{
  "train_examples": 97500,
  "image_size": 32,
  "depths": [2, 4, 2],
  "avg_pool_shortcut": false,
  "residual_init": "scaled_by_depth",
  "beta2": 0.99,
  "beta1": 0.95,
  "max_grad_norm": 5.0,
  "sam_rho": 0.1,
  "max_steps": 24400,
  "lr_schedule": "constant"
}
Rows from block 4, named by matrix and row number. Rows with one number belong to one channel. Each number is 50 + 12 x the weight over its row's rms, rounded and kept within 0 to 99. All counts start at 0.
# convs0: first 3x3 conv (model.blocks.4.convs.0.weight, 192x192x3x3), inputs 168-173, a 3x3 kernel for each
# convs1: second 3x3 conv (model.blocks.4.convs.1.weight, 192x192x3x3, transposed), outputs 168-173, a 3x3 kernel for each
convs0.131:25 46 73 41 47 41 43 42 60 58 61 69 49 59 51 33 40 53 34 61 55 20 50 30 55 48 71 37 58 38 50 56 65 53 70 52 55 35 71 48 31 56 45 37 42 59 70 55 54 31 48 31 44 60
convs0.132:64 37 47 49 28 55 64 43 43 39 63 80 71 65 58 66 50 44 50 67 63 57 45 55 50 47 43 38 71 58 44 54 64 57 50 51 67 38 78 34 47 61 58 67 45 51 48 79 43 61 61 53 68 52
convs0.133:31 32 40 38 59 36 49 49 57 56 63 58 54 61 69 63 46 50 47 53 36 66 43 40 46 42 44 52 61 67 41 64 58 46 56 51 49 27 61 62 34 50 60 36 48 48 42 34 52 62 39 48 50 68
convs0.134:51 53 57 23 54 61 45 34 50 38 58 25 49 54 33 45 68 55 52 47 58 39 68 45 78 58 46 71 33 65 59 52 46 51 49 52 43 57 69 50 43 52 50 64 50 50 39 43 41 71 47 63 70 64
convs0.135:46 30 37 34 54 39 62 50 46 63 54 46 54 63 55 29 37 51 69 58 56 38 39 41 34 64 22 49 47 33 46 33 62 41 43 52 57 36 59 44 62 41 42 59 41 49 57 19 48 38 24 99 72 36
convs0.136:23 45 48 51 55 42 44 31 51 47 38 43 30 46 55 41 67 63 68 34 44 52 47 47 35 42 63 43 50 44 53 64 42 37 40 63 47 46 47 65 68 57 65 52 41 66 55 30 66 57 32 46 15 46
convs0.137:41 32 53 31 45 67 52 49 58 62 56 59 37 44 47 48 39 50 46 63 63 56 56 53 55 34 64 74 54 58 48 53 47 51 44 39 27 42 37 62 57 37 71 69 62 32 49 47 61 43 47 25 43 54
convs0.138:43 61 62 69 50 29 35 61 42 39 53 59 40 67 73 88 70 59 55 48 46 75 59 49 53 45 26 42 62 37 49 47 46 44 50 64 54 39 63 51 50 70 50 40 54 59 59 63 49 54 36 66 39 50
convs0.139:52 47 40 33 51 57 63 51 73 63 63 52 53 53 42 22 47 42 41 45 20 46 32 38 56 48 63 53 45 51 44 45 48 44 55 63 58 43 50 32 30 47 53 70 89 48 44 68 50 36 47 37 55 41
convs0.140:15 58 56 52 59 51 55 55 58 47 57 51 49 54 45 51 38 50 52 58 52 47 61 56 41 43 30 58 92 44 45 50 43 57 40 35 56 51 42 56 59 38 54 32 41 38 37 32 61 57 53 32 54 52
convs0.141:29 55 50 51 60 49 33 41 46 36 43 49 38 57 60 43 36 52 53 67 38 54 69 49 42 43 38 53 51 66 62 59 47 55 63 54 60 55 62 43 43 51 50 33 50 71 64 73 56 74 67 67 68 45
convs0.142:59 35 59 45 43 46 43 67 50 52 53 55 49 73 59 42 57 38 59 50 63 53 53 51 40 49 68 73 38 44 42 41 29 48 61 49 41 52 64 48 54 78 52 49 41 67 37 53 61 57 63 43 28 80
convs0.143:36 53 28 52 53 61 64 53 71 56 33 43 44 57 47 29 56 61 49 59 34 56 45 51 64 48 49 64 51 39 46 51 68 72 54 53 48 30 50 48 60 57 54 52 42 48 53 53 69 55 51 32 50 40
convs0.144:43 43 72 49 50 47 63 61 51 22 54 66 56 44 60 66 22 43 57 62 41 55 31 62 56 61 49 57 43 39 49 32 25 44 64 67 39 47 54 61 55 41 48 38 63 54 56 50 41 34 53 77 38 46
convs0.145:38 47 48 54 40 60 22 27 31 40 53 42 58 51 53 31 18 56 54 40 58 44 62 35 82 75 90 50 72 73 58 65 45 51 38 48 54 67 70 51 34 58 51 48 45 45 59 50 66 43 47 43 42 53
convs0.146:37 32 42 51 46 58 26 34 55 37 54 65 78 55 62 71 63 50 49 44 37 53 61 38 47 48 51 33 37 43 38 47 59 33 38 48 46 41 57 28 28 42 59 46 39 52 32 59 54 50 45 37 42 39
convs0.147:57 40 44 33 44 44 25 44 55 31 58 53 62 52 45 37 45 69 42 46 62 44 39 56 24 35 21 46 55 47 31 54 78 43 45 43 51 76 57 47 54 58 41 43 56 50 41 58 57 51 39 57 53 61
convs0.148:50 37 54 47 40 58 50 43 38 52 54 44 47 28 32 45 43 60 34 51 47 54 41 61 39 40 28 42 54 70 53 59 66 35 44 38 55 63 79 50 53 46 44 41 36 55 61 50 44 47 60 48 90 61
convs0.149:56 51 63 49 48 49 50 60 49 33 28 57 34 75 49 51 54 49 50 51 29 43 37 37 51 45 61 65 67 58 67 65 39 33 49 61 75 63 35 63 47 43 44 34 43 47 53 53 50 51 64 46 50 50
convs0.150:30 35 32 66 56 62 32 42 35 42 69 40 42 62 44 52 41 49 62 59 46 34 33 50 69 50 56 52 51 37 33 37 56 45 42 49 40 45 64 47 53 52 41 70 45 44 56 41 56 48 49 93 51 42
convs0.151:63 49 64 59 59 44 45 54 69 47 54 57 54 54 41 51 43 53 43 54 46 45 44 33 62 52 35 41 51 20 51 48 36 57 46 28 48 51 82 46 53 49 45 61 60 53 44 58 32 59 54 50 81 37
convs0.152:49 49 57 58 57 35 47 48 53 53 55 39 44 43 63 47 38 73 62 39 27 30 46 33 65 46 56 52 56 47 46 47 40 44 44 45 39 46 63 43 27 53 39 56 51 28 42 89 45 44 54 69 70 56
convs0.153:42 30 37 30 46 46 31 59 67 50 75 35 47 50 43 41 45 29 42 43 52 58 62 50 69 45 38 48 58 44 55 47 43 48 46 57 28 56 27 54 52 48 36 55 57 50 58 60 44 30 62 72 60 34
convs0.154:59 40 58 42 51 30 55 55 24 49 57 45 72 39 58 38 49 49 58 47 32 73 34 45 36 34 51 45 55 50 35 54 67 58 45 54 44 63 69 57 55 68 99 42 63 50 84 48 66 49 37 42 54 28
convs0.155:62 50 32 61 44 44 45 30 47 73 53 71 31 33 58 49 58 54 49 49 45 35 41 27 48 47 76 59 58 37 36 28 45 70 61 46 58 48 40 41 54 46 62 59 47 49 73 71 48 46 48 25 36 35
convs0.156:33 48 64 41 67 79 38 74 63 45 39 46 48 62 38 73 49 29 47 44 47 46 49 36 53 46 51 58 67 59 52 64 48 58 65 60 40 67 65 41 45 65 50 46 42 35 46 57 30 53 42 53 50 50
convs0.157:80 66 61 49 27 49 49 58 57 53 53 47 36 39 51 41 59 57 45 54 42 58 50 29 54 38 53 53 35 52 48 41 58 56 50 40 53 45 50 40 37 34 75 58 38 33 59 49 43 58 69 56 57 61
convs0.158:30 60 46 47 72 50 43 41 30 58 43 47 75 52 51 29 63 60 53 63 40 34 54 47 36 59 68 33 36 50 56 45 42 58 49 50 44 38 30 47 42 58 58 38 54 53 49 37 55 52 48 42 47 65
convs0.159:39 35 43 41 58 54 44 56 51 53 51 44 58 38 37 30 43 64 55 37 48 49 67 41 52 47 27 68 46 48 54 53 59 53 48 64 62 53 32 77 35 34 72 34 66 48 60 51 41 38 69 42 46 57
convs1.131:58 66 33 41 26 51 73 52 69 39 34 63 53 58 57 51 60 47 57 43 30 46 55 66 40 52 49 51 37 42 56 47 74 61 33 64 59 41 41 48 68 55 33 49 47 66 55 65 51 41 28 36 48 39
convs1.132:61 49 42 55 39 70 28 62 33 37 55 64 48 81 83 59 66 68 51 51 46 34 28 53 47 43 64 37 67 44 49 67 67 58 62 43 64 15 41 40 56 55 29 47 37 38 52 57 41 46 44 43 65 51
convs1.133:47 48 70 62 40 54 46 56 49 48 57 42 65 49 79 68 45 47 60 55 64 42 45 50 42 30 46 35 40 53 65 66 53 32 48 45 29 59 54 37 59 36 07 57 43 53 39 58 47 55 40 45 54 54
convs1.134:29 69 45 55 47 83 57 50 44 41 55 56 47 43 64 23 36 58 61 62 55 53 33 37 48 54 58 38 58 28 49 54 40 47 48 37 46 63 54 45 61 49 47 52 60 57 42 37 53 39 32 63 72 41
convs1.135:43 44 39 44 41 41 35 47 51 58 54 46 68 35 50 46 31 57 65 57 82 51 66 53 44 52 42 63 50 48 54 50 45 39 48 71 38 43 38 63 44 66 58 67 27 42 38 34 58 06 42 39 39 51
convs1.136:34 64 23 50 32 51 44 46 46 48 31 60 59 69 40 58 53 50 69 48 62 48 75 53 65 64 49 58 52 57 63 37 39 47 40 34 50 48 59 41 49 57 48 43 37 46 54 58 28 40 36 36 43 37
convs1.137:53 39 30 53 51 65 72 65 38 54 50 35 38 36 61 33 44 44 54 38 54 45 37 40 48 42 59 70 59 37 52 28 29 18 29 34 74 56 51 54 19 50 27 42 68 41 55 46 53 54 58 63 44 35
convs1.138:48 62 68 72 40 50 49 44 48 64 35 52 45 51 44 60 44 45 38 42 40 41 34 38 58 48 29 58 56 48 44 53 44 47 58 50 40 61 50 42 65 59 31 67 27 56 57 38 51 48 51 61 49 56
convs1.139:53 43 51 51 45 43 57 56 25 68 46 52 64 62 73 54 53 58 31 56 34 49 41 47 43 56 46 46 55 51 54 47 52 47 75 60 55 65 67 63 50 50 58 53 55 57 45 64 62 50 63 60 64 35
convs1.140:59 52 46 46 46 53 35 46 36 42 58 46 53 63 38 48 47 50 54 55 65 50 54 46 33 43 65 44 39 36 50 62 51 45 59 47 45 52 50 44 44 34 37 57 26 68 58 53 50 47 48 67 47 25
convs1.141:64 54 54 47 44 41 46 59 51 40 38 54 57 54 55 63 35 34 45 62 54 46 43 60 60 58 42 57 46 53 44 51 46 45 41 61 53 65 52 42 52 59 65 38 42 36 37 25 56 25 20 70 56 56
convs1.142:61 48 59 36 34 39 46 60 27 64 56 62 47 60 43 36 60 49 57 42 57 55 52 60 43 44 53 63 54 39 26 45 17 66 49 52 70 62 60 56 53 29 44 53 39 51 59 44 43 48 46 61 69 40
convs1.143:46 63 60 56 47 56 44 45 54 54 63 46 52 90 66 65 68 36 36 48 61 60 52 42 42 57 28 51 49 55 41 62 59 60 62 52 43 48 28 44 50 34 52 69 22 61 40 46 52 48 42 29 39 47
convs1.144:77 51 36 63 46 67 59 70 58 57 59 56 49 41 31 35 44 64 33 36 54 33 31 51 55 52 72 53 36 51 41 66 39 50 65 50 39 54 49 49 53 66 50 68 40 50 56 58 67 46 59 81 51 45
convs1.145:55 54 56 75 59 45 42 68 61 64 49 54 29 55 52 37 50 36 74 65 60 76 51 54 48 53 41 51 62 36 56 44 63 45 43 51 34 69 54 67 39 71 51 59 62 48 57 52 57 34 52 37 33 52
convs1.146:42 43 46 44 53 39 43 56 52 43 47 40 35 47 37 37 71 69 42 44 43 61 34 30 39 39 64 44 66 42 65 42 46 41 73 57 56 29 30 61 56 52 28 34 23 48 80 47 62 48 45 40 44 69
convs1.147:57 35 61 40 73 43 79 55 51 30 47 34 41 66 43 39 54 80 53 65 40 39 60 62 65 51 80 57 56 57 56 53 40 48 39 54 50 61 56 35 58 62 41 21 61 34 61 55 65 47 30 47 48 77
convs1.148:33 47 60 60 33 48 40 48 40 69 53 47 62 67 46 53 52 48 55 59 58 45 62 45 56 64 41 74 59 37 59 38 58 35 47 49 60 46 26 53 57 38 44 34 38 51 49 37 53 66 55 32 42 52
convs1.149:45 67 60 77 33 45 34 68 36 60 64 48 50 36 47 59 54 34 37 25 53 63 39 43 48 62 47 59 57 52 56 36 57 79 46 52 54 56 58 58 48 48 57 42 32 53 32 43 54 54 47 71 51 40
convs1.150:42 50 41 60 52 66 52 53 47 69 64 45 52 40 51 52 46 60 55 49 57 53 40 31 62 46 35 53 57 64 48 53 48 54 37 52 52 64 29 49 74 55 45 49 59 54 47 71 50 64 17 66 61 59
convs1.151:57 64 27 58 57 72 54 43 31 60 51 53 31 52 31 43 31 49 50 38 48 50 60 56 41 64 56 45 47 43 53 48 52 53 47 45 66 53 52 68 58 40 34 52 63 68 59 37 50 35 62 36 56 52
convs1.152:50 43 72 56 30 36 64 38 61 45 56 41 57 45 42 71 70 36 49 49 40 60 48 41 64 48 22 54 56 54 47 56 58 65 25 71 69 23 46 41 66 50 34 44 49 53 54 59 65 44 40 72 37 75
convs1.153:62 35 52 41 41 47 60 64 51 32 26 54 51 60 73 50 60 51 43 46 51 34 38 45 48 52 57 53 40 29 51 36 62 56 52 55 48 55 38 43 56 55 54 40 52 57 50 54 66 36 55 71 47 72
convs1.154:43 57 54 56 54 35 50 49 51 33 50 65 60 44 52 42 28 44 72 50 48 51 40 32 44 49 39 37 57 65 38 49 55 32 48 58 12 61 37 23 39 31 36 39 60 63 34 46 47 53 69 36 43 51
convs1.155:46 48 55 38 32 60 55 56 56 62 66 41 52 39 84 72 50 63 51 56 47 58 60 36 61 38 41 41 52 54 51 68 40 74 43 65 49 69 47 41 68 55 40 47 46 36 64 45 48 43 43 53 16 47
convs1.156:46 50 46 44 46 63 38 65 52 49 65 43 38 39 33 32 34 32 50 45 55 48 51 63 53 63 56 60 45 41 58 46 46 52 45 61 75 51 46 57 48 71 39 28 64 49 38 54 51 45 66 42 51 59
convs1.157:72 46 60 25 65 31 60 60 42 68 47 75 39 33 44 42 65 47 62 35 36 48 64 40 41 44 43 48 41 67 61 58 46 62 56 54 59 45 59 35 60 40 41 55 68 43 29 56 57 48 40 40 28 48
convs1.158:42 50 46 53 45 77 57 51 44 51 28 56 51 36 67 67 32 74 43 51 58 31 46 50 50 38 37 46 41 55 41 36 59 73 51 69 42 39 56 36 55 43 47 31 41 51 49 72 36 53 46 38 74 47
convs1.159:49 51 45 49 43 51 73 48 60 59 42 51 39 28 35 45 39 48 60 44 49 48 48 57 60 53 46 47 41 52 53 39 52 42 67 49 44 42 54 31 59 17 69 65 52 38 49 52 42 67 38 42 41 32